From a checkpoint of a small multi-label image tagger.
Data: 195000 training examples, 5.6 epochs.
Rows from block 6 of a small multi-label image tagger, named by matrix and row number. Rows with one number belong to one neuron. Each number is 128 + 24 x the weight over its row's rms, rounded and kept within 0 to 255. All counts start at 0. Numbers have three digits each. After the name is the row's rms in percent of the matrix's.
After each neuron's rows are labels from the 100 images, of 14848, where the neuron reaches its highest value: "patch colour" is the nearest of a few named colours to the mean colour under the peak. Only what is clearly more common there than usual is listed. The data: simulated fluorescence microscopy of cells. In brackets: how many of the 100.
# fc1: MLP up (model.blocks.6.mlp.fc1.weight, 1280x320), inputs 160-239
# fc2: MLP down (model.blocks.6.mlp.fc2.weight, 320x1280, transposed), outputs 160-239

fc1.645 134:146146112123121133140120105155139149163093119100144091110117132120100154113113147132116061150089146100129107154143133164131116134147130119145127125096123144085131166101170137119062134180133124084110140106139096134147092151095148127093086158
fc2.645 129:129119134144151124111120124114094149078158132146107138134127123118148127090113089101172143154124079122131119085122105157072142146132119128121157107124100127111142108148120143132148117076087148175116141142144134129095133160114092157161151163
patch colour: blue (33)

fc1.411 102:114140143111145104096123128120117127135105157113086091095123137105179145115155111112122121085121135163104089142133116100125072133151158135116140139131109103140119187166127072130165128109116137113107115127131114178132143079124110148078110156
fc2.411 102:129093156177147133131111144138108126094134135111166126167135077129114165188094188114156128098110151097130140128124106134137152119144148136118127104120130133117144097101155155146101140148106133162131134162124111106148094156136118127139130143
patch colour: blue (50)

fc1.37 118:086109159140085132112114123116143082117114145137143133108136114111133084144086083185096135122119119127139132117120159152108122146120134096144070144104132165115119149129115156125131126136152116113114116142155133095164134088158132178149116118
fc2.37 125:139100091116122119130160144157157139139169122126129085100136111153137105100148120137139168076143124155104127136080112122131102160100088101120156136141122126085124088144182074121109148115133140108171147092137161149152153183141135079070108141
patch colour: grey (50); brown (39)

fc1.203 098:109167167108104126100118123161146136140151152144137160127114167157117116169148136130143152138097124108156161120126137112124127109125103157145145079155122150148145137153145129155165144127099181108119114115117147156160079142116106173097127141
fc2.203 094:122113109165107122126152112073116164178137105125132106154159140107112163110125097144136141168158129164117142111099097176088152186117102137106152128122163168118136092107129106100141132117121093104151102132125064162144111155124130111126085119
patch colour: blue (48); green (34)

fc1.714 058:150099146152131099092134166134131129162153170148144132149144165121111159135110113115099081086130111120121112143123133090125121108109095128128148093118128121105104157135125117136138114129126188152088116134155133099100129147181112178108111163
fc2.714 064:114135153146096102140140122102082081129127128148095114104076133149121142133138140146154161177149136151100133082119123150153094130119140114144160120139107139112111116091148112100118111143103137131169123094148195116109141109118113102141134146
patch colour: green (35)

fc1.519 022:131143154108137120147164145165094096144111140142154142134184108111130143149121161099115097092112134156098124142114106138096143079089131141155132164124127154151105133170111147122121117147120113153094136096121117174131099116128063146113150115
fc2.519 020:116097134132111141121101112147140146154176140159076160141152146134154135099087116141147139078156131115137182164115165122111123145148175101112119121129123171126134136110131132133135109125137105124119147147126068121110101103165096124125093127
patch colour: brown (41)

fc1.7 109:130148116126146163123123157106100148132140117147116148131154104153154137141146150118112126101122141110140121089098132131077090155136124107168090091149124126129147086142152149126168116134119123169161095161161102092097119170132137114144160135
fc2.7 111:131105096119105138135118138132123204152091144104089147109119129140101104137138164167159132119121119146135175120148124089112130114130132128119125126082166118148133093089144100150147128118159124131133167110147142148095131106117120145119098144
patch colour: brown (72)

fc1.218 100:131107146128124106159154081114142167129132149137103150129107146124139127121126111107122128161114150151117127123170163109135125121127140100136134099089135129147133094143166135117136134145114123114180101163145138174108168126111133116121118150
fc2.218 098:107124125115135131124137119155108086144118079120140093119129116112139150104094126128149111118153105117137128118101109168141149123115135159138155136120101070083136184133151114142134140124140139137084165152100093149160123126161082113142120145
patch colour: blue (74)

fc1.515 033:139098133137130146151146142119175118118124103102146135103156133096128112120113094141123121147127086127106100127068115190118146128157084149123109104118125135121138130131107155101123118133133102132149155155102116113166115180132122112103082133
fc2.515 032:113156127104089136131142131097170119134111120092160160116161149140127158132138133140116131140200115129083183142138116126129138125110154141104082102159137098122121141099135144103127088156134149121112135096120182132089144131119116131111140100
patch colour: blue (31)

fc1.752 119:122172102096141143127136061129125127131163106143114132157123177115112115149175097177120129108140133114092145093144118119089078134084120148108190150207137149133162117130107127170132153187149095121162124121084118111118121135149107121122136194
fc2.752 119:145140112133147092087162157136111148095152111115201140136139093110095111103071113167137145120131132117127114142140083128115144111107132114123088115125119130125112161147136144060124122111103120102073154134084138122135152141170110094146121105
patch colour: brown (39)

fc1.314 052:106136138161125089137113119174119129155091115148137125104137122135108175135100139128122173138086158107122161124142148142156161096110126122107089165173104144125155122095147117097119171127113120131190090142112110119136144147147124112117152115
fc2.314 051:125143167113119137116133124147152137137143145116101130123090135148159139168147132090153133079156101129123155066151116149118138146131092147163130122103149137129112138144117106136136054134122121087125177142101095114140083104127106114146177125
patch colour: grey (57); brown (31)

fc1.556 112:117157154102119137162105155120147147117162126103166148137142114158116122110088140137102118128109108084118155105152138137095150104168124162136156147124152151147117081141079123149131148117083116094146127127157146147116129154112112175120160109
fc2.556 105:131143116147141139154189130104129120154125144130050124121134090062137124121160079127112098149127163137146131156071104111136147191101120112137105120132098115125131160122149108096126101161126101109146103155121134119141129107141165096148106183
patch colour: grey (52)

fc1.278 106:086111125156138112093162109144160144157137116139095125152134140140114115146150104088166091136161088113103139151123098148086152142130093126143170153112117134135141152161160120116101170138117148114153098132110138189138132086105143127157135106
fc2.278 100:162126139077110123103116106130161123143116133150148155127103116110126124139124163149093149157138123137111125101134078115096105105119129151139131155163147143138103087119103155119128085106136161112118138157156107082134126149114139149100122135
patch colour: grey (46)

fc1.648 080:124187187076120149128151161109148157144119119084104133139105120122117173126133074178172112114113126136128166145141141119083177121114118134149143168111113077099105148122172135123091129124088179100140123159108131151165100157135137166099109152
fc2.648 084:129117130161103106143128110108173113125125152115143137134175105131161101132123135064152148113144102197079114128156124142142108175129154101122136117111121123103173119073107149108145097131116152153126111104144169128083101119115103114131113115
patch colour: purple (38)

fc1.90 096:198173093156117106158131099097126119112139098104165136124096151151067113123119136138103113163164106146085165076108149114152125144123153160126123119158122140122122166120122151108099123091149113165149087113130150094117114126153136133127164161
fc2.90 099:129122163096117097134117135141117120135124168132122159151114146123136102156160121127123158135169112153118117140101135101074143120107119071147157141128119079129172097171109165129113114112100168121110108152112099105158141170123143119132130099
patch colour: grey (41)

fc1.276 065:137082108121093131155180128142146130163088157120122080115117154146092108139144121193115103140151135191099122090116107121118127134124171133106101137115133150126123129185116131157153126125101139131103169150116154151132113131139128092110139094
fc2.276 067:140158146158133118158100127163135129074148120160119139144126140163166136168113112113112170111121140120133161170112142061124095149130148088124108152116123085119131142098145148099093166117156143120126119143110137103080136120121119114136158157
patch colour: grey (33)

fc1.707 115:119112109177120135146115115124138150103148175090100120133159115130137117126113128092126121140183179120064153134149124132137092088135110127155171114100096106161130109111162120120155112135119118114183158138129162134141156103155158121133112146
fc2.707 114:125131134089130124135138124115111141133150104124114158067118132125067141165149142163077166116085122162165100117127121150127154152159122148136088140162122154126133157141118138084143153170133128153082129107151084101095138145154138150126133117
patch colour: grey (78)

fc1.246 102:183145176159146161114121115146110118106123149159119145144165136132104064126144123160042172107166152150160114201110137095146128125131123102115139111091109105151115150113117151124139096129135126142118126124129135111160140137124137140157157193
fc2.246 110:109133147085103111118130167093142139132107078073124133084118132123144182151136140129138120142115087117091103106089139164137106125137128149181119113082167151113166166150158155124086117083141127167160136132134146139090125141161161134089100116
patch colour: brown (48)

fc1.689 099:133118137132133187149061157141144109124134166129117138138154145110145133140131148145130159121133120108145084091117135152134148147125169161132160152173117157097143110147114125163157146130118113144093111150189119161064153069158119166137120079
fc2.689 088:127121081151114108142162150149122120174148110113123145110133144108096123126118143135138121151129137155118175150152126101089141161158129155137172093142128153136117164103111158114134144091128102133151122110136136134143172163105142121077184127
patch colour: blue (66)

fc1.315 036:160171126171138159161154127126080144117149136103127125133118127112095097114114138114150129093110180157136128136141140143139077115135087080151154128114136120140143137062127132129162128116101137086191136128132141170133144139101100131118098138
fc2.315 036:109135123094126122161077123102134183157137115151095123120133091139124098147135168115106148153092138165061124142147115171135173118121156139119149202157140129124106128109150126101119101151116132100127125120085119090126129153110101129121149182
patch colour: grey (40); brown (33)

fc1.549 079:116110103135113136136153128146096142134123082107122123148145138149112101159142107133136101106127142143087100122104157109122106157135138144087144119117185095121150137140133143102134113136099142119139154081132119152121122147164126132104109142
fc2.549 079:161128154131114158094101110097125133098128102136118099118151099130126131140118146102144126166140099093096167134112152147106175104173087132119165098136083136107156135132115149121121137150087115150150110141166116139125110121108113102164127105
patch colour: blue (94)

fc1.184 121:132145132156132157135091109080097176089083104139075149147084104141104123154164092114120128155093131169106141150126149145092135121104126153147159090136156133135105064119155121137127145169105116139125148136182130125131118127119129114117128115
fc2.184 117:155140128070165105077118138106143107166143162129141143118151161161122122079130140137124104152126162093141146103124127120138114164119108111088106160144156144132104122169106094127147110120178089123103101122071129120138151129127112130119124109
patch colour: green (58)

fc1.325 039:104111141184167120108124142131189141144134127096128120114165130125093134104119132126136082140111121116157150094134112147151112130102051119139116090151126154178140101125106139161187030139136133118080156112146102134125123137109156110122136099
fc2.325 039:145150100120110151138137110136102129115138139118137138150087089116138134138162123161112136134125099102101147109131106118111155166132154125112137115132148115127120100099140168112136144113134134097159074157196161179129138111117089138153091104
patch colour: green (33); brown (33)

fc1.88 128:171179130183144113142132147094155157165150120128072131125154128078145147131134121184130134152123107156117161107127090148188190128152110129141185149172113141125154137172128100142081113180113197144088191161161140140143110132105124128109144126
fc2.88 117:168113156120102168123087105108121106123109145133131164093131120143138112172163126063112166117149121128154143165136155150108114145137110132140169136151118069167111119093104143114142129144074116120144126125121098099145170154101146096126103127
patch colour: grey (42); blue (25)

fc1.310 139:138147109159118129149097153152157156127124103132124106134118116114111155139134130130114121134125160154127144107101114113141079136143151149112112116126151141122157116165145131126079122134161126153127136134112170114130111144148128133082140131
fc2.310 128:154149161105156137162139124150098123121104162145112156126169121115121124162123133127152162127092077125177088145099181170113119129106101075129106144142079171092094119109136192098125126112121162170133142114147115118134118101133133110108109084
patch colour: grey (31); purple (26)

fc1.264 090:135063156142106127153079141139116145134136101151141098071134133132119152111148105119085126137093134125127107130108101151136143112133122128073099169148164140118148150116127100098150180149147144103076108124135167168129076136081140115168165129
fc2.264 097:157192143125105142116129115176082108102137136128146126157118167099134135126113146143162139172125109119164121138170124080119096129104109120150137098104098118113094111122133118104110130131118137169129135123102119132117115136173118138141118104
patch colour: brown (61)

fc1.323 119:160183113150113162132165169099105157088122148084115095142136113121111128149140137123156120122131152110112133134078082106124145122093128115135161101129173143124077104123131111154132119139173120132101160143121130135165147145118103093114155144
fc2.323 120:036101120101115104157137088162141082116098140118119092191122128106132147108116126151149129145089087139083103124129174145111123105106118125102134118106119082128130168126112170120111158129100139154150134126132128129096146101124122151130103132
patch colour: blue (26)

fc1.76 120:105115108141069137151124133122177129082135099158187147139122149101131143105111097152142111123170146133131167127146122110113158083117117160075151127129106105151153126118106119108094109141131166105167088138164096124132150082099116101118169141
fc2.76 114:194114145134148144098134154135130130161132150103111166093089117138113116114140136090110148115067110100131146140113144120123123175121133123171151109129139085121111135141158098136174145148154092148098138129123172197135122110115084133109105158
patch colour: blue (50); grey (33)

fc1.653 115:191144118121146133146161091139146103110181102106154138081154120106115121100126123135090097129084133152164098152102112113150131134068144120100174093126141134130105139133100124130134128123117132117117115117157118119115151125115107151117130152
fc2.653 102:109150129143095149098123129137140115120050126136135113124077150136143173159124129124159116125182093120140161142124156154110098142165103130098121122126120094133115110132113153110185130141147129140168131134151132129149109120179135077171115119
patch colour: brown (52); grey (29)

fc1.371 116:133138173087142129125099092146139158117120171137147127102112139127138132162157106170121145151119120147137122167188099146105111127097103125144152121137129092133114137153199138128089104124064181146094134118150164131119129109126121150155132138
fc2.371 106:130142087130107132064181126110166103120113144150129149119151129123083108132128155108150133127153147101116150074078200101171131104162132133129144124137134163131148146119112148136155109125142126118145117140124150113114142127167142116158105126
patch colour: blue (36)

fc1.91 050:102143108124160136131109128147087080165160097140120123134138100124104109133137161115150142094144140112164126141185133123126115112142100151121105108113130111125133115174124161151079144146131138144127130137138120167138129100132147087098172095
fc2.91 051:131139095093122154111132103113111146132087166140131115185159097130103116120134107132108118145099117150143133138092134132137138138145136086162152116098137147143090161124112101107159147125120120142120121141118153143110121153160122128149073111
patch colour: grey (63); purple (27)

fc1.708 119:169069169165114173162164170109171113123086138123115124115124135145127124128130140124117089117147124143157180150153154154151129136149101136100146101171101098164073130147139115136143094102137127140116113121169161101153114142145103113108084148
fc2.708 121:096158173114129126123131085118121158147146139144113120102130119106138134144158113138129176121148140165101098110109138080166115173145113160154125143127107084121188143094170156133137164145135160128120140125137159092120148114134178105097090147
patch colour: grey (53)

fc1.267 099:129181107145118156138132126189120144174097102129136109125154120114115127196157139130102174179142070169096157107130080152135152128133123154126134143124123150135142121116132163084153112131123120156148153172121126115159121109123159155075134124
fc2.267 098:138152130128098117127118107140100128157110130159121112130120119106132115153127138139177153123160104132119130149141154131116109117177123074162128132080140121104112095134177084141121164127153159133168074142115134107144093147164108111139149094
patch colour: grey (47); purple (28)

fc1.164 135:141112158124119124132154122092102147117143131145137136133116171107121077109157113161115092132108151117129124110119093145132140167129135102109130142102148135160103124128148118120106157125118102114132156131082130133139149187096139080136090145
fc2.164 122:096079148124134121122144162150167092121125128156128100089112096108135154095117115083110130131150122099171132113150146125135103134155099119140118083188128108092162099094114110142114110113138157097141089120148092095120134109141146155124107144
patch colour: brown (54)

fc1.456 101:076090127123108129170144134140174142113100104150131123117186150115112116106116097151145130095176153168102110135126136142131115147130108090125139161131142143157138145152159115113088145135150109126131136107136119115136111133071134141101126131
fc2.456 095:134139135136149165110108132101093170133153143152122096164093088142142164103139180157099117090121080129144134101120144102089128106148101136144136115112107138110112141126105180150120165134127163179123135132157162094108115114117108139154118070
patch colour: blue (41)

fc1.43 122:151141167128087094172158083149137123108102082118122149105137093144129108118111137147128136101098136130160160159122156132126122149114131151134159124120135146138102169132118117118088112142127099134141072131146125119118094103154126106156131115
fc2.43 122:148144108127096161130117161159157105153117121173177128108135130133099152113091135124118132127148140141119101089133116118156134159118130148154106115139095111117134130093109126102115172125144147120163167102127170135144133128093130133174109148
patch colour: green (47)

fc1.680 091:140148124163165112162136094162116118087137106149130091149138117124161114098144163113147137100118103116118172193136169138130139128152125094181139163117123155152185152107115116139111113143124109145156090112127103151157104143106126135119105140
fc2.680 087:114100141118100125119135099128105132110092148078143155126166142120102159136167107143151151180135102119132132072140058101154141132102138142154123120126106103147131102126125107116158129134168138103093099154129131110103153137172132161093145103
patch colour: green (25)

fc1.677 115:082160135111123154122112136114132133167127093145105118114129138142087142113137131107095147161170124116099145099112089144153163161121071162171078132131082097101100133121163087117115131162094104132114158100119098141104109146113147120142132115
fc2.677 110:124092136169128145128119100145116153104164143077106143142120150063156114135108114112074100080097126152140104131173134164105138087140149129091120125123166168122150146100099169130110113095127173067132140122089146115109127161136144171146106149
patch colour: brown (77)

fc1.587 038:085072121090089139110099088112109102083120135119140115132081126130100161133086173109150116144127171089130128123175110129170132134126114125168118120152141140156105155136155140156139149146099129128120125096122167129141114102135134143128151143
fc2.587 043:140093123104113167122128127182130138137154151087099139138124154166094114134098138152134073163107137153113136127125120113120141145077081137104095134078115125135118089133063105144111129147166147114069149198141125158106113130104103153150134125
patch colour: blue (31); purple (26)

fc1.254 110:112119180072146117163100135123111123135155120072179155121162166134187128119085141097139116160118130100112112124119149153102130126152118123125106115143115142115117157110134135118136160147134117095102128134137138133122147110107178080117133127
fc2.254 104:173142059124127151085171149121099098113092095149108122132049104120114109113156135158121138112137167137127140131127148108168111120111139120130124114118103141126147107186117108117102126105094125094119071127119106139139093148130112154166166137
patch colour: brown (43)

fc1.446 106:107125157149133155145144138138139102106160101104125106124126144068162132148155110120120126159112153074158110131125098118148168157140120157152098154152131171144095135125138148160126151086116202072078121128094135128131120127146134141108136124
fc2.446 114:166103126155153071105141125141112157144120140140169164140102087135133147091099146131145117135125136108138128134158164125127116138137133150092111092127094117101107121151150153098179122153114082152151140172133182183106103119097115100140131108
patch colour: blue (26)

fc1.32 076:120107131141173144150101186157096146145119166140167131135151149099123127128141148103127163156127097112133096112101134109062094144122177108100126165095108159122136119143141128139094128122089111091137131159112096097154119139097132076155108141
fc2.32 076:148148105146136112141118130089108106112129108117159109091114093132095145171093102135115134113103098171113121121097159145164172124147133113159102097180154104139147096111093145165166130165147172135134167084117141165126140121113163150105124149
patch colour: brown (45)

fc1.68 071:123106160108121099138126129094104126128103157156109118147129158104161151103097138135131132138131146112129116174135098103145169154108092153120138100133145134078137153105117167138150139127092142110156133109142131163129189153107140131144116188
fc2.68 071:133116130147100131108151151139162100127150123148140146087118131094122148086145119127187125132102156122144085070107125108134140103155115113139130138154168116097125095131100144128117155131177158092138132123128124112094102131112094118080120096
patch colour: brown (65)

fc1.154 069:142172133122140134140140132150134116122082107140136118138131164127126116171076167106134113134121124121076127153103170115099187108122115126112135165123151139109075075142140064171134148150122105101127080121143099134126168153147061158145099165
fc2.154 069:111142068134140129125101119103139125140119157104113132112127124158104132155144089140129123123178137125140121107142130117174089143125157185138146108163153144157152109134209175141144110112132121118095143154149131102138149105088158087128135107
patch colour: purple (38); brown (31)

fc1.360 062:182167138136198120140147134126099127105141105129119117113113079104121084140157169164115136113146133111117095160107168117153136169123092104156163109139143150129144159132119108109149109110139124145131099126119116123118141127095154133136117172
fc2.360 060:099133131099119127127145127168151131079096116108126132132115146087166153131106103086146090148123114126114115133163132123098085140136123120123139106097166168144114120101148169149083107136127126151146153133143133139143113148135107068103129093
patch colour: blue (30)

fc1.747 077:174122128110125176114137145065162125096155121132136161129125131170108089148108117130116091136115147149150126117144116152152092092119113147145108111147144120118116179162120112119105112155117125148132123147133119094126145149092146138129154173
fc2.747 082:107146126140132118182128125122093135207112161134126136158117140101198160100119116104139088184164152147107081145112142137153153122156139122149097113140104130098105138146095168080080110115111116160130125136143079142114095146143147091100132120
patch colour: brown (56)

fc1.16 071:116111099086137159140076141112146117107111135116150151088121128110148100121110134145092110117152085114149159085158131150108133152057156117119144093086143130135060160109105121137137116093130085137145156163183115123157123082111137108128137095
fc2.16 074:161161148151136144138141127176102129129098139151102123151125105159147139136105159104159142149118152134116082125133134122141133107125113120147090148100159112096176119145142184160139117137099141087142152091121134145109101119164145149146082109
patch colour: blue (52)

fc1.297 101:127137111140152198130127119105122101186117082113120156123143087089175121087088170156125148127143140170144113157206168182105178121146151160139093103155131097131184120119113169107132106112107134146120119169145133158131119104145162104125162104
fc2.297 108:119092124096138177100159156158143147148144110164158125100146117111114140121112112140131157134164124108077120117136121144124106155135119118138138110111131136099142150132104123177091124107071126094086109144141128160127116171095170133131095143
patch colour: blue (31)

fc1.492 109:145113093097136170150109131100140126121155106112138141140120144097165144125101147105116119122132141144139112074118158149121132130171156159114117137168122105164103127083115087113139130136136116099154155114152141174162133168100138139122142113
fc2.492 108:119160116149119095130123111142130167144128146152153115167100099129093081130137100174133096135164159155090169121124077109172077151120137130121130080124136137085134123107112175136143098135118151172091127143121168108101152137133148119138119148
patch colour: cyan (41)

fc1.441 134:165112118139121133140126122152143148122136132146148126090135123112119124109146113193135131116165107086167104095121119090133132102129110112180093154134140089129115159136135147080108139149187124092112130130110139136145123100131099160151144142
fc2.441 131:121151110101105134183126124117123086106114060110087090110139143161154111098133098056094115083127107134146139132121092139123147141144125136087121134138134139118130099119115085151153100100132121181171099116136121089111147154108147122132123129
patch colour: green (33)

fc1.260 157:138130122103127125111157124152121132113134154105095091164118119131086084152174147122120125143104143124125128133120151162127173108163147116129133133166130153123139135098067115126111112123087140165121126124153119138152135083119140155112128127
fc2.260 202:128113149138102157155139112131115146134147149159169142091134135080096121115095100154104074146171122124162113145143187110114116106166107184152158160103137139159096146146191122135101112102100138141091123096116123132104128086175107112166105113
patch colour: grey (34); green (25)

fc1.532 117:109100149145115139118096145120138166117123124109162143154087125126118138145168109156121129113143130129130101109169108105080120153133142083124149101131162115130144150125189106134143111102109091138118130129139118131112141104105122148098107103
fc2.532 106:136104129124123116187166124122076109111119121114099122136141085142100133153104156130115134124090117108113164106133132151141126143116145217139167115155115112112120098080132164122096134139138113160108127157131125122153122126114113089106153192
patch colour: blue (76)

fc1.300 102:125125107128139121143136106146148105125131143086086103155138121148124158135134105156161105126134116151124152137142138109108113129132194136150118134115122120127104142116126109135128102138095129128094140071149119146143143158120157116125092123
fc2.300 103:146101150119163175123175112100136148110144140114123171126150142129089180123159110066149154129151126117131122128122129135142188092170099153124121131127128112148124120153123128126138122143071130118154124155107148090112105119112118096152118116
patch colour: blue (37); green (29)

fc1.759 100:134076123169151142135117088174134125126112102141128076162146121118115129121130141145095081161116118126146128147149082087115098108096156132097158092148146127128141102153119136106104155088128114186177142188152148124132141078128139126084117116
fc2.759 100:131159119107116122160135126147113127141119122125143134123100114174151133152112081084079135072164135105124164113115154195122137115136183114129124135155152168142123113119129130148188136109130113132122123126124116097140130136135147120118141148
patch colour: brown (47)

fc1.764 095:136149092097126137122095151163103147096143155111107091175162153177139141118131150102111167088089113156124144148082138101103139144082179137127136100128109148165101153151136130113134124135115124137093092104136104164194144104132145170138117086
fc2.764 094:105133132146072144123126100081111172113108121119108131142152119074114133151141118113091094120134155116152162120106179113137134113114120120145103115133128116093155099083144143120153140142153137083141116154127116142100127089115129111173124123
patch colour: grey (40)

fc1.481 075:135101149131134144138128160134104098169165117110121105124139164167130111120129119112125127133183068110130134117141124164140165107118135165132097135112119147115152120099161165145115152108101124149170167124131111132144149112141114107138127118
fc2.481 070:146137111133136125183127121126137150107161137175114114096106107134088109145103130120158124152106177146121139109166134139108112156123138119134116101141154113134114141124107098108112121150104158093086111118113148146128179112155106113148141121
patch colour: green (41)

fc1.466 142:093137152151105099153127149113121161153069111108126130139153125134112127147126094141135112118138114107151098097120106137109173127160157128152128120157150145115115073132115188150146161104109131107126095108107133130133134120127169132146161130
fc2.466 135:155123114157156119114126147144121130098104064110144132109142162098114126110141131137107113190147122121142143150131069122125097144095087120127175099122116100097116108150133137131120096139162129145134193147166153106131140158128140134077079143
patch colour: brown (33)

fc1.64 057:125083119113132122106154099106093146158131095129114172135124131135119114152114109118131098146133068175139120151103119144135169138085153111127146154128165140122079144086156116142157078139124121129156120162108126149113125111100145103146110103
fc2.64 059:117142163143121110090150110073110108126161132141098121119126122146136136105128157136131164155145125100080118131146140153131139087159104161172121153103106174138119151123119168136150115142131147068117102116113151133103126147111118104119133116
patch colour: blue (35); green (35)

fc1.437 097:107088119142124130121171195132158092118135126142107111176154136109138098131135116170099108160123117140173106102132133119138127142127134139108172132147075113104134138135165156151141127106098107098116138110135143122091153128114155151098063104
fc2.437 097:112120134113113150120107073132129101092163130117126119121118148150111110150135110109131137140144115159141096140173133158115171130077145136115134115121144119132141128111093091140121098117123161113143106138170121137138125072163159111126131185
patch colour: brown (53)